A small image classifier, trained from scratch: held-out accuracy 100%.
Rows from block 4 of a small image classifier, named by matrix and row number. Each number is 200 + 30 x the weight over its row's rms, rounded and kept within 0 to 999. All counts start at 0. After the name is the row's rms in percent of the matrix's.
After each channel's rows are labels from the 100 images, of 14848, where the channel reaches its highest value: "top examples" is what is common among them. Only what is clearly more common there than usual is listed. The data: scattered letters and digits in many colours. In brackets: how many of the 100, against the usual share in percent.
# conv: 3x3 conv (model.blocks.4.conv.weight, 384x192x3x3, each kernel summed), inputs 96-191

conv.356,102,220,235,229,180,130,243,178,210,161,163,185,199,223,232,207,219,205,200,266,168,212,171,199,233,191,179,220,178,229,168,180,179,173,190,245,185,185,171,179,216,257,207,201,202,189,262,240,194,184,209,212,168,198,225,199,213,187,155,184,224,231,178,189,168,234,180,231,174,204,207,157,240,175,210,199,133,216,198,150,184,232,184,207,215,210,188,168,262,200,219,145,209,103,200,191,222
top examples: the character Y (43 vs 9.1); largest: Y (38 vs 2.7); the character V (37 vs 9); largest: V (35 vs 2.5)

conv.121,119,182,215,175,170,219,195,194,185,171,216,173,195,182,183,174,193,249,217,204,225,186,223,231,216,209,168,154,196,203,194,209,258,157,209,201,224,173,237,199,216,185,241,180,168,169,263,225,165,157,200,159,243,165,191,178,186,197,171,201,293,235,222,155,163,214,285,193,233,190,241,186,186,247,160,253,184,215,226,214,186,216,174,198,169,173,202,214,240,164,143,245,193,220,165,166,204
top examples: the character 4 (76 vs 9.3); largest: 4 (76 vs 3)

conv.259,098,220,223,164,211,178,218,227,186,182,261,159,209,164,203,203,232,186,167,201,243,131,165,189,215,165,211,210,237,206,195,208,202,189,187,218,190,237,184,197,189,210,209,142,210,211,225,209,230,188,227,234,176,184,163,195,227,228,191,205,185,244,214,185,203,172,194,178,191,208,217,156,190,217,147,164,200,189,147,214,236,197,197,243,304,191,136,194,113,212,176,182,215,202,186,176,234
top examples: the character S (74 vs 9.3); largest: S (73 vs 2.9); the character 8 (32 vs 8.7); largest: 8 (27 vs 2.7)

conv.262,099,202,206,207,236,190,230,213,197,104,188,158,210,105,179,200,157,171,204,202,232,184,144,174,198,245,179,144,154,224,223,219,215,165,209,173,187,213,234,208,171,219,268,196,215,223,169,210,192,152,201,183,211,174,253,228,227,200,195,180,177,159,144,204,180,209,239,216,207,175,207,209,145,200,193,245,183,171,203,207,209,218,200,158,160,216,157,201,123,200,175,171,184,190,154,207,204
top examples: the character 2 (50 vs 9.1); largest: 2 (47 vs 3); the character K (39 vs 9); largest: K (34 vs 2.7)

conv.302,094,204,207,190,176,149,153,162,175,206,219,159,164,246,174,174,237,171,164,165,183,190,207,222,209,197,220,198,170,176,199,223,214,170,168,215,139,272,201,208,199,215,173,203,178,201,268,189,211,201,197,171,174,245,181,189,238,192,178,249,169,156,178,193,187,176,218,206,187,222,182,212,179,181,195,227,225,218,134,182,176,178,213,181,196,226,227,252,283,202,124,172,194,221,175,210,218
top examples: the character S (63 vs 9.3); largest: S (62 vs 2.9)

conv.223,088,193,212,204,255,184,186,219,223,167,207,221,220,169,233,186,180,182,229,180,151,180,223,231,136,212,224,174,212,234,171,172,202,177,138,206,165,209,144,216,188,203,262,218,250,180,213,207,191,202,219,194,185,155,115,133,184,190,157,164,176,248,204,233,221,193,200,185,238,189,174,183,224,189,201,226,200,117,176,174,181,192,237,204,179,194,198,186,150,157,205,189,239,221,223,215,206
top examples: the character 2 (39 vs 9.1); the character T (35 vs 9.4); largest: 2 (32 vs 3); largest: T (29 vs 2.8)

conv.77,091,212,215,190,243,198,297,190,206,197,142,252,144,205,236,184,131,218,227,210,205,139,246,174,206,187,178,255,235,169,215,209,198,245,206,217,190,172,188,150,151,232,206,163,241,240,198,228,204,245,201,244,231,142,176,190,176,226,212,228,207,171,212,223,179,199,179,204,169,250,179,170,207,126,208,178,176,189,166,241,180,222,218,242,192,203,183,217,225,225,209,150,213,201,227,184,227
top examples: the character 2 (64 vs 9.1); largest: 2 (60 vs 3); the character Z (36 vs 9.3); largest: Z (35 vs 2.7)

conv.66,098,170,247,174,166,254,210,249,138,192,215,167,225,206,114,213,241,247,185,181,235,200,204,186,189,296,157,195,209,186,181,208,199,223,171,166,171,171,166,204,245,191,181,163,216,173,236,205,188,199,181,161,166,241,186,171,205,206,223,211,176,159,190,147,185,162,188,187,169,231,182,220,176,163,210,187,207,190,179,200,220,197,227,193,194,240,213,199,197,208,227,142,181,190,193,222,185
top examples: the character R (64 vs 9.2); largest: R (60 vs 2.9)

conv.348,100,264,177,227,233,229,199,240,250,146,141,215,163,228,224,201,165,216,177,192,217,232,198,162,218,214,173,167,233,102,236,183,209,215,197,226,205,159,221,187,231,195,190,215,235,247,177,225,231,209,186,180,189,189,181,193,197,227,185,143,174,195,197,195,168,165,177,164,222,227,217,265,131,182,194,203,191,183,229,185,210,208,223,241,221,184,196,238,205,217,220,220,192,220,198,151,205
top examples: the character 2 (73 vs 9.1); largest: 2 (72 vs 3)

conv.229,086,186,177,248,187,170,213,160,185,171,237,225,184,231,147,188,214,203,226,145,194,189,223,145,255,216,189,213,223,175,202,146,217,224,137,206,180,198,179,195,209,199,190,183,213,173,246,224,188,231,228,209,198,233,216,246,156,225,222,198,199,234,201,200,227,203,192,194,192,219,225,173,168,212,136,150,170,212,169,182,191,240,126,196,186,248,223,225,197,172,176,140,264,167,159,171,169
top examples: the character 3 (43 vs 9); the character 8 (42 vs 8.7); largest: 3 (39 vs 2.6); largest: 8 (39 vs 2.7)

conv.338,092,240,202,230,211,210,166,141,177,194,143,223,160,260,194,175,219,195,198,176,255,194,213,199,174,181,199,235,176,186,171,168,216,227,161,209,190,169,159,227,170,199,239,212,204,209,204,248,154,208,191,242,196,233,211,209,214,186,193,152,186,237,190,195,205,163,226,209,230,227,192,120,203,179,168,210,179,217,237,212,215,235,236,202,186,193,264,157,205,141,278,177,251,166,179,250,184
top examples: the character R (54 vs 9.2); largest: R (52 vs 2.9); the character K (29 vs 9); largest: K (26 vs 2.7)

conv.21,104,170,265,140,211,181,172,221,196,143,211,165,185,174,212,190,181,211,242,222,228,218,235,188,169,149,186,209,235,223,205,229,169,185,240,225,212,233,149,209,203,244,166,152,199,174,235,211,227,255,193,195,195,156,193,207,163,231,141,200,249,256,236,214,256,217,208,228,191,233,194,179,227,184,241,203,170,121,176,204,195,168,212,170,165,225,234,196,242,182,202,195,206,208,188,231,166
top examples: the character D (66 vs 9.2); largest: D (60 vs 3); the character O (35 vs 9.1); largest: O (27 vs 2.8)

conv.208,101,181,205,227,203,258,143,182,213,231,198,169,174,263,174,214,224,219,217,177,180,173,237,177,216,205,223,237,220,230,224,220,194,210,177,216,154,217,192,160,175,256,208,212,173,180,243,209,217,253,268,223,226,229,218,200,201,228,182,163,225,195,178,143,178,217,196,153,256,184,196,178,179,129,208,178,235,180,220,162,202,234,212,186,230,209,153,203,275,191,231,151,200,221,212,244,221
top examples: the character R (46 vs 9.2); the character H (41 vs 9.5); largest: R (41 vs 2.9); largest: H (36 vs 2.9)

conv.188,093,234,188,167,234,242,226,235,216,160,191,185,177,221,197,195,226,156,183,183,179,193,180,214,258,183,225,251,226,234,237,270,219,170,180,247,240,189,99,219,143,209,150,192,239,190,205,147,203,243,199,173,203,209,214,181,214,240,230,191,154,183,168,246,258,217,189,203,195,221,252,216,217,195,163,198,155,203,133,169,184,180,167,213,238,210,226,208,241,150,222,180,257,168,201,205,225
top examples: the character 2 (33 vs 9.1); largest: 2 (29 vs 3); the character N (28 vs 9.7)

conv.17,102,199,192,230,224,178,184,126,151,180,179,192,192,163,156,176,186,224,176,203,188,213,211,189,211,178,220,249,175,170,207,161,184,181,163,223,194,203,214,247,217,212,183,243,207,205,221,231,189,196,246,159,181,242,196,207,208,198,186,230,232,230,178,168,175,160,178,187,228,214,214,191,251,226,227,196,183,193,131,171,170,205,221,193,213,203,192,198,172,180,245,175,160,241,201,191,163
top examples: the character 3 (49 vs 9); largest: 3 (45 vs 2.6); the character H (32 vs 9.5); largest: H (29 vs 2.9)

conv.82,103,143,187,231,178,205,183,195,223,200,194,206,205,185,168,214,217,247,155,165,199,176,177,204,199,146,219,218,240,151,184,186,197,174,209,227,125,197,178,211,187,205,200,210,184,153,229,196,178,203,242,233,205,224,246,134,166,215,236,149,194,214,184,165,221,244,177,194,211,172,189,222,186,156,232,156,181,156,190,215,239,191,232,207,188,179,270,189,223,162,220,159,191,177,141,220,190
top examples: the character R (61 vs 9.2); largest: R (59 vs 2.9)

conv.237,109,191,233,168,217,206,212,237,181,257,210,157,204,247,247,163,211,183,198,220,169,179,204,195,206,228,205,244,193,212,173,219,211,210,158,168,200,246,167,182,175,194,204,163,246,219,204,217,232,286,198,221,176,246,221,231,215,189,228,176,187,200,190,231,195,222,249,192,216,254,219,160,139,210,184,165,207,210,221,192,205,232,199,211,220,222,205,161,190,143,235,172,224,196,191,233,232
top examples: the character R (52 vs 9.2); largest: R (50 vs 2.9); the character K (41 vs 9); largest: K (38 vs 2.7)

conv.168,109,162,172,273,203,181,169,159,237,260,195,180,191,207,227,222,239,165,170,138,174,172,193,177,221,138,162,169,194,271,212,242,214,155,160,226,209,224,199,177,257,249,195,200,225,164,227,201,189,165,194,201,229,207,188,202,192,229,211,148,250,179,233,170,202,175,137,217,206,200,228,210,230,229,211,158,189,185,212,175,132,193,159,183,198,242,192,220,197,245,193,209,223,164,248,254,160
top examples: the character D (52 vs 9.2); largest: D (52 vs 3); the character N (28 vs 9.7); largest: N (27 vs 2.9)

conv.169,103,172,165,209,177,210,228,179,208,206,196,230,248,182,198,215,160,231,245,211,194,178,159,157,234,244,177,182,180,238,159,204,168,177,157,247,225,197,154,224,179,227,201,221,174,164,194,224,194,185,145,181,182,231,193,225,203,218,162,226,207,195,214,166,186,195,219,190,169,228,153,154,237,199,197,240,170,162,229,191,122,234,195,222,214,233,191,216,194,176,238,192,149,170,205,193,163
top examples: the character Y (77 vs 9.1); largest: Y (74 vs 2.7); the character A (33 vs 9.4); largest: A (26 vs 2.8)

conv.23,097,192,248,177,218,207,236,149,195,192,209,187,236,174,200,242,144,201,172,232,222,182,221,223,188,214,183,156,228,161,134,183,211,162,254,187,206,195,189,206,194,257,209,246,200,190,263,201,207,168,176,165,212,178,193,128,205,182,154,150,162,208,201,136,144,197,168,201,241,213,198,201,189,236,242,214,192,226,179,204,189,196,167,186,159,172,149,193,208,180,188,210,253,256,200,126,204
top examples: the character D (32 vs 9.2); the character O (31 vs 9.1)

conv.76,096,136,221,189,222,225,191,183,178,181,222,170,179,180,248,249,220,134,200,190,227,183,206,201,199,230,188,206,252,155,228,172,157,188,133,242,202,227,179,241,243,199,200,234,231,179,269,234,203,157,191,157,162,164,273,184,222,230,178,145,247,197,185,214,164,191,215,208,185,239,251,151,160,158,213,235,198,167,196,201,216,160,186,182,207,186,191,188,178,222,162,200,156,180,206,178,183
top examples: the character D (53 vs 9.2); largest: D (51 vs 3); the character U (29 vs 8.6); largest: U (26 vs 2.5)

conv.78,102,163,197,163,215,159,156,188,195,195,194,180,191,163,220,199,178,215,194,168,191,242,217,219,199,171,139,265,235,195,171,268,192,204,174,204,171,237,150,188,179,251,220,192,215,225,211,196,239,200,182,145,213,200,196,139,182,218,161,207,150,225,191,183,182,241,229,231,182,237,200,207,154,208,222,297,185,261,154,193,186,193,177,203,214,170,178,217,229,196,189,112,208,214,143,199,229
top examples: the character 4 (100 vs 9.3); largest: 4 (100 vs 3)

conv.42,120,176,203,211,187,172,218,195,238,189,218,218,193,219,201,174,209,146,234,218,181,188,210,233,270,166,195,187,216,196,173,204,222,194,125,265,200,233,177,239,173,215,169,208,191,240,249,211,205,198,203,237,212,207,185,157,234,212,170,161,195,193,165,221,282,224,160,144,203,199,202,223,167,162,186,186,196,201,193,256,170,153,190,167,159,210,242,168,226,165,153,166,274,209,198,242,164
top examples: the character 3 (95 vs 9); largest: 3 (95 vs 2.6)

conv.297,104,160,222,223,208,206,228,182,223,208,159,221,200,207,242,216,190,147,204,203,152,119,162,218,229,207,174,189,190,235,190,256,177,207,214,202,149,219,233,180,218,199,186,203,185,220,209,176,199,173,247,190,188,185,189,238,243,191,244,204,187,195,212,177,168,191,168,195,188,176,203,132,191,193,208,172,157,252,215,209,217,231,230,160,193,222,204,126,214,213,231,175,201,180,264,228,153
top examples: the character D (56 vs 9.2); largest: D (53 vs 3); the character Z (28 vs 9.3); largest: Z (25 vs 2.7)

conv.69,093,221,223,211,249,218,200,168,204,182,183,164,181,212,219,193,227,193,171,223,242,149,221,232,209,179,180,286,140,199,186,276,244,137,199,165,200,193,203,175,194,241,208,185,210,230,259,233,238,236,212,170,187,163,215,212,197,220,194,177,203,192,154,189,219,187,151,119,226,204,163,154,185,230,214,181,150,157,216,214,173,188,190,137,185,192,221,118,182,151,208,187,220,186,181,246,213
top examples: the character D (32 vs 9.2); largest: D (28 vs 3)

conv.148,094,214,240,198,192,208,196,163,208,198,175,150,165,177,225,204,223,185,199,180,229,186,142,153,238,163,218,145,147,184,203,269,221,189,206,223,160,234,194,197,193,185,242,174,155,185,270,192,194,245,248,237,179,147,159,259,226,247,150,158,238,206,261,205,207,174,138,196,239,212,164,151,212,203,208,201,174,209,218,209,156,176,210,145,190,239,197,141,230,212,182,241,210,248,182,173,189
top examples: the character 3 (77 vs 9); largest: 3 (74 vs 2.6)

conv.291,083,261,215,220,220,203,221,197,224,172,187,179,177,200,234,165,148,200,218,230,222,172,178,230,230,223,144,197,250,177,222,239,199,217,224,194,213,231,216,157,201,184,162,164,199,218,185,188,177,238,218,152,170,195,184,183,244,176,196,220,187,183,216,185,216,228,161,211,229,285,237,192,215,253,180,150,171,179,201,192,181,202,226,234,168,218,120,248,123,152,191,220,182,226,187,205,169
top examples: the character 2 (61 vs 9.1); largest: 2 (57 vs 3); the character 7 (33 vs 9.1); largest: 7 (26 vs 2.8)

conv.58,109,183,246,197,177,195,226,248,243,167,241,213,194,202,187,187,164,243,189,221,176,189,283,224,221,132,190,178,225,187,232,183,251,182,177,185,207,188,200,217,173,249,174,217,219,240,211,248,185,213,247,200,191,183,136,180,209,248,190,155,186,208,203,220,194,201,176,152,283,215,168,231,215,168,214,179,201,177,215,200,153,175,222,185,182,144,203,238,234,215,204,180,241,166,173,173,157
top examples: the character D (61 vs 9.2); largest: D (57 vs 3)

conv.207,103,188,195,209,204,230,203,194,213,161,227,212,179,194,213,186,214,159,155,189,164,178,191,194,254,211,223,173,216,265,184,245,253,187,171,210,207,212,209,186,170,192,147,208,205,196,208,186,192,215,220,155,186,197,170,187,242,188,195,215,167,203,234,154,250,165,184,157,167,246,199,187,168,196,184,144,200,203,129,207,189,204,166,183,203,247,204,211,194,184,195,199,266,175,218,259,190
top examples: the character 2 (60 vs 9.1); largest: 2 (57 vs 3)